A small CTC image transcriber, trained from scratch: trained on numbers of one to four digits printed on busy colour backdrops.
Rows from block 2 of a small CTC image transcriber, named by matrix and row number. Rows with one number belong to one neuron. Each number is 128 + 32 x the weight over its row's rms, rounded and kept within 0 to 255. All counts start at 0. Numbers have three digits each.
After each neuron's rows are labels from the 100 images, of 14976, where the neuron reaches its highest value: "place" is the part of the image that holds the peak. Only what is clearly more common there than usual is listed. The data: numbers of one to four digits printed on busy colour backdrops.
# fc1: MLP up (model.blocks.2.mlp.fc1.weight, 384x64), inputs 0-63
# fc2: MLP down (model.blocks.2.mlp.fc2.weight, 64x384, transposed), outputs 0-63

fc1.142:119073155108101114129149103126153075176129098110070165127167099134165130118099176159185107102131133158164132148063164082086152088133090111088129116125135134142180163125128103065097106079070092
fc2.142:112100117140097141108115206101118120128115134136047146093110100093115233124134107160117099130130130095145143107088151090159145098100162064138130155147121105191119107116164161116101112197169099
place: top left

fc1.197:120102106095144108086153130124161137117068122116114134129117158142122118169116123125129174088109129121146121107106168152137205104077190132191116093166131112168122078121159083174198092038150113
fc2.197:167103128100125117149148172093165175135112212162125105078084129117121076069134089131132157110143138139098108090136149114143126169124131100079200099109061137176130109119095121142109151058172098
place: bottom left; bottom centre

fc1.101:198111126098108130189095123146107094144125105154137153227109071128139140172097125124131114155086059091097165151099119166138127147136090140149150085138122068073120119155140127107171077169114142
fc2.101:052108125144122125179175127124093131143155174103102152190118154163092119160119165125213115118122192104118147071076091157119124141159182131132158169135103173120136084144149121098171126154088135
place: middle right

fc1.236:132153158128051180076085150066206166161159079107089118140143123126145127159120084134147159123128155075123121134125127123189141137116119100100097104170150137125179146112172154086093133085166086
fc2.236:113144107066126129155113194107177145124113101150097118117176136096137164090123078169082091094122075147169135128158110133075143162130137103196104148086101129098158128194125123173118141127187068
place: middle left; bottom left

fc1.99:141113153077105161093128092145118144167094098145131128078108160130156115168156126135082129161109130057142125146145191081046043111093129153128115148180136129128153092130087090101109193107126116
fc2.99:099146079105159097083072085122115122151097138151127109121136144123126111126062137112147134130105102105067093161194113102175132049130124094049099119103091141141157135165083171096120113165172098
place: top centre

fc1.226:101120077120137092102114153133090105085064100144116099134120127157146153210062129180182159132073083167165111076110098177102135131161125163194141127174120114084128111128128103157130109151113108
fc2.226:149069155116150106143124132146100090124141204098182136081096159105213156185124161145131120125167119145109152050140116143139075117126145115144117129091133095165203154120103143136081137122183123
place: middle left; centre

fc1.206:157142109071059081170118143123083095178117171161147149118126112128136153201122121135123116138142051107139173172167097164156130112119119123058102134139071091142122143163122130147203099120100133
fc2.206:155191117057097124168137116051095126151104066116133111174104122126115130146072110129176165128080190107110167151104124138094084127154111110104166077170087139081109105098143094139102096151140132
place: top left

fc1.257:146081149132138126070100131118089133090112130149143151165145200149135065137205155175140158175103141109143077090149123087123187153121110115158150115152069170172129142126142191115149088159135156
fc2.257:125165095079097150160178115088117154196064133082140106092119133127131124071080081060131189146091111174137102152106158137172135124117103099114101094123118137156085151067095089111105137110103126
place: centre

fc1.29:135190110164134127101158125198147116127128125144092087114087153146070098224106166115108180090127140119183085177162108095171122138139133119158154133102139124103086148081096101135169082154106149
fc2.29:166156118133102123136102143128173123141100046169179078093170117110144176185108105133139110133125118098108077100133117145128118157073139122127075141106129091103127173074132123217105154156060133
place: middle right; centre

fc1.88:112101168113095126125146132161165078080095180077104104081118107127146164146132093104159105119110061142102135154120143084150108114115047163063147161110124145137121046082135097182100110112128117
fc2.88:101140135076131085158083101151159114122103172105067126104156091125115109086096078139140170106086067148139128173107101128084183097093103039165082128147131104127133133119145148122108161106172075
place: bottom centre; bottom right

fc1.130:068159174155148138101179161142153071178075176140142050109124122108140129155131113138109149146130142171082126189098096120116049140110128135156136148126155091091145079150163107137073143110127084
fc2.130:103097148071141166077115152130116133135106153113118121080127154045161090128149083157081157084129081139079147109131064137077110154138081072077130065124087126147137117128092105121131091105142090
place: top centre

fc1.76:197150164125060120111116120148093144148162174083128109140094155097092163137170099079132152123141180094099152156117125175099096200140116100106143129149094137136114175066149155093076135163075136
fc2.76:187101123147131108095138173123126198078196131076185099070130155125116184099143156153167111172133121126154133113119158140140128112143238108147177126093152147126154153115152108133120122124166148
place: bottom right; middle right

fc1.269:175097116153164114158196118119158110110096126081167069090131161132119102141093123091110127098153179167147149169134120170076097149087087113142150127122147125151183141140195155089045105116154105
fc2.269:153126163133151156170145157163091067203155088092158135061124170117164141117125106179094120116120101104123134105106171175115158130075169094131183135132083164166158132150127151146164146175186118
place: bottom centre

fc1.230:089150113094115137100168150135108080164095135118131135142118093112160149135077101116089115112031094117091111202157074119127080141178073127163178117075140146168151132117151126180091102150143138
fc2.230:063129131100140145160079135042120090124090168137149169078106129105125164113169071087090154128154158143096142101107097142091172104165150084106133163100112132132171105126174191071147117140147134
place: top centre

fc1.181:132127127110166074105127119144120168116106179123126066125139171128122108148178120123104144148092115134103136095166118114108083096150067090151115137132103050183129135113152106100209039154092164
fc2.181:166141121130185100145161163094100197160105107095128139081105121098150107120111024131131117162116122178140098071156131125133104100153083113154141069150071120146116171166119101179098156108138153
place: bottom right; bottom centre

fc1.267:110170122104116106179123173144118141183155181152099099165112120080130157174147099095110109099142102069129103158189134115123107088078120171176108124103146116185144127104087080144047093113101113
fc2.267:138149105147099149131117062121156174136105118147147154104178104125121170110074166061153071184105079109080113114198126127126100075145106171165104126127114114143137162086115119123150217114129125
place: top right; top left

fc1.352:145152145165064177072185127069116094144174129123143160125127106089116128121109120101111065138126128130088137177109082115155055103062093139184115133084121075131163091157141165153127151119115146
fc2.352:120137157109109103079173159112122066073107109113130113158124120179108135165156120123165067155163145091163145089088108086137175134063095118167136165079125149114191096184147087116102093125145087
place: bottom right

fc1.22:185175139114097147118162100117195107128111157115142101119095120148091148164144139180169077114176136141105092184125112125122150117118029096108076116170099091125133103121142176080097165105134174
fc2.22:092197078047098107174118124098097162131123123148114139029136140095104144133108121084094097137102092134109112133138135178097089128171133111116148134169042147114113082146141112136157108157140099
place: bottom right

fc1.369:102141120086143101132102117117164168060049168208134142121149169142133189134121190091125169162145116147077148093127127174087143156121146126149087154166135116171135147139104114075182139099114142
fc2.369:150167141152115127153096143139077131147153190135091128137111126149120193089138142140102129186137109151112063077112142097145163101121150104118140062109104175082151156203157171161135109054154097
place: middle right

fc1.296:189145112099102110182117144135150124187126135120058126069098122122119196146152108164141103142083135140119114165158127193142140185130079173137112152100156172127101119118094165114060153091108080
fc2.296:156096108109102150135142149100213133127152172209088076132085174096126135149146162119117136142148138135131092102198153155107124102084210095094128146138081061121114117101154123112118147153097116
place: top centre; top left

fc1.202:200155132130095088126093132107132114140076191100111149084115113111065110177135104165069164150115079130114125123150097118231129130114120114102144157115120120108087153153109114099202141085113139
fc2.202:139170089140092111069154123145115158202155109141134129060165092140128101099079071155094128081061104104083094168141103118130105129156139142120176070161095087076117145131138140158126094150102137
place: centre

fc1.250:056140098128169102091132090143101092134124159110129123191134135105155125151071125105151135098139148115144149126106136160150059121108163133108077071153099152193186134109134084104105046125070134
fc2.250:119117131160110126167104122089116132189039093062122126073101137138133161135111127162145160102167139118148129143145118086135146098152142164080137110184058176139224150143131109100115086137130114
place: bottom left

fc1.383:182087145107081162106134149151113074171100147076097102113185116132209080108142146133129128122106124125111120115087081137083097072073109064149143057109097090120116133113125148119088101101111119
fc2.383:101130110169116072114100143107138090107088107124145171084100083168147161113129109109119100062109227086136134163081141088078159137070122104137160136109128120149165056133146105085132102104137116
place: bottom centre

fc1.222:106105161092162115140197190168162110108114154122158161119077134144164118115139153159176045075176121121078161121163126172134143189134155151125173100145145140104095181156166134133160095129107142
fc2.222:102121175131149167087102102130138123077145138163147107137134163109079098207118096116104162162092183139098120113174092120113109120121161170196129095098148159118179111086129197122197147125087120
place: centre

fc1.69:181197096091154183106105190135106122116130143186134096160127148138117105144107139129190127113104119111081134139128088160202120138144119147098152074169129104156150157089100107123196102164070101
fc2.69:116150076105160169102100155109111114167094122107191131129135156164103146142102088141157141092091165096145075180184046146068090130130126127111136124117099210132115142121074134087142152163116102
place: bottom right

fc1.323:096110150168114149090086101153149170136198145155098156067130178142156143172160099164101133111147109080143131133111114117144085181149179139135147142103127141177168129111155050137080102147195094
fc2.323:101114116106122137124122090139138180150134118156147182067170160135121095150142170133074116075114111127042132121131089088103143126170173112160163177056139175096134066120111138181155127149102152
place: bottom left

fc1.146:121127102104147163149113155158159171073151172123123114118101161167128102122125188058164141219096143142094129096154150106103116152081092120139095083162056148161101146081111105120176110143118096
fc2.146:117169132187076153129093142161126137163120134149146122148170088091135154113180079183139108151121111192146084174127157048105140117148099134172080103103132219133132125158103098129149130135102093
place: bottom right

fc1.143:062115099118179129137102095120151076100102166126134138099131107059134148181098128124192148109145086115115094163111136122129047123116110126113147136102143099108171073147197119098062149156083155
fc2.143:088083107083103153116134085092150135119149141088134148043128120165090107130134115127112102123146068140137161091166118160140146116136182080136055125124052159096142142170167130125068155092125078
place: top centre; top left

fc1.7:129134192097130079081137189129111100173183150099145155105105149104137137133129080143109112128193163168088138128134098109157180140106110131185166170121108097097133078131079105073091131072120168
fc2.7:084054144183118181147189128153115130133121184166110138099083095158146124103086163191135157162166171139131205135175098087159130096119179126113136151147145104131121116092103091089131122161140133
place: top left; top centre

fc1.185:175158133154146140104131108113121070173083122144148113095089130080137106139115129152143091133131122142110104203129127133103061140187091109174103106124096175121138132167174050122046132173106109
fc2.185:177115110129161118143153167054159057162127149147148101068130155106098080100175183093166163116143156104119130092127119107130109190150130075082157142111099174153147121122129063164097121096144111
place: top right

fc1.288:166140114090142114138139116226151070163163136161179129102089155152153137118146098060147159159144109096129045154115166129175134152134143114120134154121106114143179163166110159189138146155086151
fc2.288:108146139147057122160120175141116107056173089104151115145176169127136118153163112108138153120093128149142187109114126174090191232123155121141120193131136125068155088135117126139146125091126115
place: middle left

fc1.81:111099178111133119147098079077084123048114126144122081124098138098022160146137176101105125119087138108082061129153159120171142131155117166151127150107137102132099103082111087140159084127125135
fc2.81:120154099147143093126121139123174095146170145145099171119142088143184083124146147191070095062146162124187083165118181119142133166140112173155179125168143110110149123136128167168064124106075104
place: centre

fc1.78:093173128091106136084203217131144109173139118113089135112124154118210128098109183148190118163135098117162139142173163160106151127098135112129141085136128170127149106133140114073118101176102090
fc2.78:086125053156087148097142181121180090073144141131088126136068109084061114159149100158079134140117132109124053106154165143166124136123161157181169131141110165126095102135142165122134091153090123
place: middle right

fc1.54:193194176115147124179100106131171121194121169172121162158086142125134160174126162191126126118111116181124096138116118131178056083184125178124140163110165107137125128082110104132126096128118115
fc2.54:145131128142074101139137091151112174112132117106098147113123152122104170124149199126113060112100110120107109116105106129104174133111087098100182083144049099107105200101130126119109146232105121
place: top centre; top left

fc1.300:141135125116117118162167117145093117173113130077190091107071086110077130130146112109141120150076143070129162131115128161086133169115077081165169081062112074094137126138079138122114056137159115
fc2.300:125097096098098089124131126119143138114120136151117176114078209091226168088150144155094087135122190110110151129124140108156110121089201088148160165163116172103112138140120140122149072165129160
place: middle right

fc1.225:145153109072145162158102125150144198164171124160113147153130143115106099156118143148149162109136064154081102160135135128193053124141146140126125159134132171156124203123120127165065089179108068
fc2.225:108158117079158144132078080133200172113142108125175117098125076100114124113147147094108162140159115092063050135147124095091153183160093100080119147097090142105132119133138103086134201146134154
place: bottom left; top left

fc1.334:141107109142094168104158088161131121061138092141160199094104127063151060122101122120086119191164129129111152144156106143120092112121141131088070116089124067188141118127112115055101119113125154
fc2.334:109168103141183088169145054117117100158128076073101140117100133182133102111122172174143112142147136135132117167177087119062131133153128152110105145137088121101119098146230090149119137107168162
place: top left